Weights of a small multi-label image tagger: arch xception, norm batchnorm.
Rows from block 9 of a small multi-label image tagger, named by matrix and row number. Rows with one number belong to one channel. Each number is 128 + 32 x the weight over its row's rms, rounded and kept within 0 to 255. All counts start at 0.
After each channel's rows are labels from the 100 images, of 14976, where the channel reaches its highest value: "top examples" is what is common among them; "lies over" is the class under the peak. Only what is clearly more common there than usual is listed. The data: rosettes with rotational symmetry.
# convs1: first pointwise conv (model.blocks.9.convs.1.weight, 288x288x1x1), inputs 0-71
# convs3: second pointwise conv (model.blocks.9.convs.3.weight, 288x288x1x1, transposed), outputs 0-71

convs1.71 [ 91  82  75 144  63 138 145 162 146  89 153 147  84 159 157 138 158  92 154 122 155 159 163  82 108 158  89 106  71 123 152  88  73 182 116 126 165 148 137 153 112 107 126 105 167 167 149 116 129 132 168 146 159 124 199 144 158  69 172  93 139 148  69 193 117  96  76 119 111 118  86 100]
convs3.71 [159 143 126 124 141 129 145 139 118  93 122  97 157 134 104 150 126 125 187 127 162 161 110 130 150 132 131 144 125 150 125  92 148 114 110 127 113 109 201  95 147 107 101 216  88  93 148 113 181 139 103 176 113 120 141  86 129  81  73 115 106 123 108 133 125 166 126 125 151 155 163 111]
top examples: pinwheel; grey
lies over: rosette

convs1.149 [ 78  89 127 134  70 127 158 136 112 191 103 167 120 103 144 204 118 100  87 171 137 120 122  84 132 168 109 131  68 116  98 148 161 168 206  99  84 129 129 144 176 101  88 182 123  80 127 120 156 107 120 154 105 140 121 110 192 101 173 157 138 124 119 124 132 145 122 181 103 121 157 128]
convs3.149 [147  35  95 127 154 156  94 124 103 188  81 133 160 114 128 123 146 112 100 106 154 146  96 129 159 108 131 104 111 157 140 161 121 122 176 122 126 107 155 140 135 125 144 106 140  68 122 133 134  89 134 114  92 142 153 123 142 149 122  98 124 129  99 123  87 116 130 142 108  95 122 104]
top examples: pinwheel; four-fold; pastel
lies over: rosette

convs1.80 [118  98 102 158 108 153 109 131 140  78 125 125 127 107 219 109  94 107 102 157 149 106  96 118 134 121 105 137 139 135  73  98  17 127 157  91  84 153 128 135 119  77  78  85 130 141 131 115  97  68 140 153 149  81  95 142 156 101 129 124  55 160 121 149  52 190 105 111 137 165 103 130]
convs3.80 [170 151 147 101 130  83  81  99  45 134 115  74 165 104  85 112 124 145 103 110 113  89 156 116 133  98 123  92 103  84 188 107 200  80 133 106 123 128 148 179 114 115 106 172 142 145 153 145 170 147 163 160 135 196 122  79  83 151 135 124  71 106 110 115  78  87  82  91 153 147 124 163]
top examples: pinwheel
lies over: rosette

convs1.254 [139 145 116 113 106  97 151 130 139 156 106 162 145  94 144 146 111  79 115 128 121 142 110  89  62 134 155 180 154 145 158 167 153 101  85 118 144 121 166 124 119  89  97 127 133 151 111 106  97 102 159 161 168 154 159 135 150  83 168 146 120 109 118 130 105 121 134 132 132 106 183 142]
convs3.254 [ 80  92 168 135 115  96 155 100 127 150 153 142 128 153 116 185 115 159 125 150 134 140 123 142 133 127 114 140 119  91 123 114 128 146  94 179 123 148  99  78  97 107 112 166 145 140 138 117 144 151 128 123  95 132 111  67 116 149 146 157 101 141 111 124 166 172 123 136 128 146  96 188]
top examples: ten-fold
lies over: rosette

convs1.31 [116 170 123 100 157 108 123 111 139 160 100 110 160  92  94 162 134  92 112  77 141 148 121 113 116 105 147  99 205 154 111 123 138 107 166 166 134  92 123 125 120 106 115 138 129 114 122 155 137 175  79 151 173 112 136  86  85 128 111  73  95  76 118 141 102  81 142  71  97 172 100 129]
convs3.31 [157 176 132 121 104 157 157  99 162 135 109 148 170  99 109 137 116 158  81 173 205 175 133 183 191 113 103 166 132 118 179 134 110 141 170 108 127 127 185 132  56 171 134 132 139 133 179 147 109  94  84 143 190 105 132 148 100 119 165 183 166 136  91 226 146 152 116 179 126 144 135 170]
top examples: pinwheel; six-fold
lies over: rosette

convs1.35 [124  98 217 120 155  92 142 118 148 115 172 137 158 149  89 141 104 197 176 148 134 143  97 147 102 128 140 108 136 116  81 150 179 156 130 166 172 121 105  98 108 112 102 169 124 141  99 127  34 172  95 102 136 126 159 114 112 128 127 170 124 105 149  95 127 102 111 164 105 148 153 110]
convs3.35 [131 132 124 154 133 104 138 148 115 136 111 150 114 201 181 105 163 121 204 126  98 125 154 207  98 119 117 107 125 111 152 175 157 108 102 165  94 127 155  91 154 108 105  82 103 154 112  87 132 165 140 125 111 167 129 132 115 157 151 170  95 149 172 151 130 134  65 133 132 156 137 119]
top examples: ten-fold; nine-fold
lies over: rosette

convs1.154 [164 129  86 162 113 167  96 184  90 136  88 117 112 149 158 149 199 144 121 139 135 107 142 153 102 115 137  99 138 146 196  69 140 132 164 110 123 187 182 153 133 109  92 154  60  92 142 131 141  72 145 166 140 154 125 107 166  88 104  75 116 118 114 189 171 119 118  99 138 121 143 196]
convs3.154 [103 145 161 101  91  83 100 107 106 128 104 121 110 104 179 119 174 137  72 178 148 101 177 197  92 141 114 118 151 117 128 109 157 130 142 127 116 183 196 111 129 131 172 174 173 125 145  71 106 145 128  87 156 131 110 129 118 128  70  99  99  81 128 153 118 153 118 101 153  88 106 113]
top examples: ten-fold
lies over: rosette

convs1.231 [130 180 150 186  95 103  99 131 133 147 101 167 132 122 123 116 107 112 130 101 129 122 114 108 152  89 106  69 124 197 151 124 147 145 129  81 136 100  59 121 108 100 154 125 130 152 114 126  59  78 109  84  51 143 125 101 102 147 108 153 144 151 174 178 228 100 156 100 117 132 120 150]
convs3.231 [108  90 111 143  95 102 144 137  82  64 112 124 161 179 105  93 133 124 144 101 162  93 112 139 168 146 107 157 140 172  90  86 166 200 150  94 124  94  82 142 118 119 143 120 128 137 166 141 145  95  95 129 132 125 132  85 103 114 131 183 129 145 157 187 173 111 144 100 120 171  79 135]
top examples: six-fold
lies over: rosette

convs1.158 [146 136 124  93 133 148 105 123 101 151 147 103 126 118 141 158 128 157 100  97 154 138 135 120  89 106  79  68 121 178 167  73 185 110 148 116 109 148 133 136 138 145  96 119  85  96 109 156  83  87 147  65 145 123 119 167 174  96  86 116  93 133 136  93 118 157  86 105 120 137 165 157]
convs3.158 [147 112 110 127 180 189 146 152 116  95 104 149 140 145 100 155 148 140 159 147 105 104  94 127 142 214 133  66 138 109 105 148 122 181 175 129  48 165 102  97 162 105 122 153  97 129  70 128 163  92 108  91 162 109 170 131 133 158 133 175 115 128 101 171 174 118 184 132 116 152 172 100]
top examples: three-fold
lies over: rosette

convs1.20 [122 127 141 151 103 112  96 152 145 153  94 191 109 121  94 148 146 101 116 145 133 138 107 174 164 113 140 129  85 116 155 150 114  94 116  76 117 112 123 135 158 144 147 137 105 137  96 109 136 118 177 125  50 110  96 193 109  96 137 138  97  83 169 175 202 168  92 108 135 165 171 103]
convs3.20 [153 225 149 159  46 163  71 117 188 167 109 114 124 109 108 171 129 118 142 113 158 143 141 134 147 151 136 140  81 151 154 126 175 156 124 176 145 112 157 146 163 160 120 159 104 102 135 104 124 152 115 116 172  75 138  97 171 154 173  73 145 193 140 117  83  72 126 136 163 103 111 151]
top examples: six-fold
lies over: rosette

convs1.11 [102 108 144 173 177  85 162 162 175 131 100 153 125 139 109 161 158 125 113 165 154  97 123 152 143 161  94 107 104 116  96 141 199 121 176  98 155  94 109  64 198 146 154 132 153 130 164 159 150 146 133 137 111 110 132 135  83 106  78 102 150 117 117  94 122 168 103 150  34 114 163 186]
convs3.11 [133 141 122 120  73 158 119  63 181 178 104  97 113  71 182 105 110 122 142 162 148 104 110 157  83 175 153 138  71  98 152 160 142 131 138 134 112 131 107 100 101 111 141 147 168  96 141 143  66 108  70 114 142  80 139 168 118  14 152 121 152 125 166  56 103 131 177 150 118 138 127 142]
top examples: ten-fold
lies over: rosette

convs1.259 [ 87 141  41  66 136 114 151 142  68 194  78  85 110 119  77 118 100 128 127  73 113 105 152  55 112 145 160 109 123 176 113 134 178 154 118 101  98 172 155  92 108  87 134 111 145 160 104 137 142 103  96 143 103  86 130 111 152 151 101 103  91 128  78 192  91 107 112 195 152 163 159  77]
convs3.259 [110 140 155 156 141 140 136 134  60  84 142 135 132  72 135 117 124 110 160  85 179 126 103 103 157 173 123 113 122 150 136 141 176 109 101 114 160  52 102 158 120 123 128  51 137 164 131  85 116 115 112  79 118 102 140 109 117 149  78 115 146 100 131 144 107 126 113 167 113  97 158 178]
top examples: ten-fold
lies over: rosette

convs1.25 [127 143 181  99 125 124 102  92 150 142 123 160  92 131 129 168 126 130 167 129 141  86 124 131 153 135 134  47 113 158 130 118 130 152  86 100  64 111 144 129 138 150 113 161 138  84 144 124 154 145 144  88 166  94 115 151 223 118 147  39 156 169  73 142 186 131 144 145 123  71 145 130]
convs3.25 [ 59  96 131  84 137 153 108 153 143 117  99 208 189  84 131 164  90 144 162 109 148 124 143 135  94 149 170 158 165 149 111 120 129 106 106  99 169 103  73 138 122 106  64 132 148 160 145 119 168 158 128 111 135 112  97  78 122 135 163 158 140 152  93 116 126  40 137 126 122 107 124 187]
top examples: three-fold; four-fold
lies over: rosette

convs1.199 [117 137 123  97 143  79 161  81 111 110  89 153 108 142  94 115  83 125 131 108 159 174 111 168 111 100 136 161 122 132 152 100 160 135 121 152 139  69 177 123 143 100 127 133 116 103 115 138 150 108 180 159  65 148  81  72  89  64 136 161 139 113 138  42 122 135 130  74 128 127 122 157]
convs3.199 [146 135 237 121 149 152 133 151 124 151 128 156 128 161  86 110 148 138   9 205 129 144 115 123  84 118 155  96 137 174 136 156  60 109 144 116 135 184 130 152 151  98 126 168 115 106 125 120 109 126  91 134 177  98 132 144 138 156 155 152 150 151  88  92 157 150  86 153 132 184  83 174]
top examples: nine-fold
lies over: rosette

convs1.14 [130 165 157 145 167 188 139 146 149 106 141 110 106 177 122  98 113 145 103 113 136 199 126 100 147 116 112 122 168 175 142 115 131 127 129 112 151 127 158 138 117 130  99 144 171 109 123 115  72  94 101 153 189 133 107 137 126  91 125 183 114 140 151 160  88 128 136 156 143 130 167 166]
convs3.14 [193 160 200 140  89  79 169  90 132  95 129 128 131 161 117 140 134 136  78 136 121  52 153 153 155 136 113  76 151 165  99  48 142 124  92 129 118 142  85  88 131 105 116 226 115 102  99 119  68 149 162 141 170 131  88 108 110  84 165 152  70  84 140  64 139  82 121 116 143 117  81  96]
top examples: nine-fold; ten-fold
lies over: rosette

convs1.75 [150 128 178 134 126 128 151 137 171 126  94  73 128 116 101  75 125 152 154 142  69 116 124 204 184 183 139 193  87 127 111  26 147  95  90 136 136 141 102 129 128  91 190 107 128 130 127 129  93 114 139 172 108 125  96 195 128 121 158 107 126 124  92 124 175 150 126 152 110 173 104 171]
convs3.75 [152 125 135 142 170 131 158 132 141  73 169  66  75 149 157 121 174 111 106 154 150 124 179 113 101 143 148 108 135 114 145 162 109 152 153 117  95 160 106 145 122 142 139 140 137 112 113 138 166 120 148 122 105 120 145 124 152 194  78 123 107 117 103  83 128 159 109  57 124  69 136 146]
top examples: three-fold; grey
lies over: rosette

convs1.156 [180 105  92 101 141 117 109 115 152  77 178 103 116  94  97 164 112 116  71 142 135 121 127  94 123 134 151 135 133 101 103 113 131 144 112 199 156 190 158 103 161  96 171 118 104 119 161 170  98 146 161 114 197  98 197 114 153 106  82 142 115 150 128 140 136 179 145 185 119  99  83 139]
convs3.156 [ 73 140 161 151 116 100 148 131 142 105 166 110 177  60  83 180  95 161 131 112 142 127 110 143 190  94  97  84 111 132 139  94  60 136 137  98 105 107 119 113 131 129 129 155 147  93 157 126 105 114  84 115 120 155 104 150 181 130 140 151 105 172 141 111 154 112 109 114 114 108 115 121]
top examples: nine-fold; vivid
lies over: rosette

convs1.185 [108 131 117  76 136 186 115 109 126 143 104 177  99  69  98 128 139 116 138 135 184 137 121 154 119 103 175 102  93 148  97  94 150 137 194  61  95 117 132  89 120 127 106 110 135 173 103 137 118  94 159  91  94 132 116  92 173 102 177 113 188 168 144  94 146 147 101  59 116 104 128 175]
convs3.185 [145 126 137 103 199 204 157 140  85 122  89 120 157 137 132 123 209 131 119 110 191 149 154 194 148  96 132 145  76 179 117 133 107 145  46 145  90 154 111  86 146  86 124 161 124 111 169 121 113 133 108 144 143 105 160  92 165 165 106 117 163 132 191 136 134 147 151  84 138 134 201  98]
top examples: six-fold; seven-fold
lies over: rosette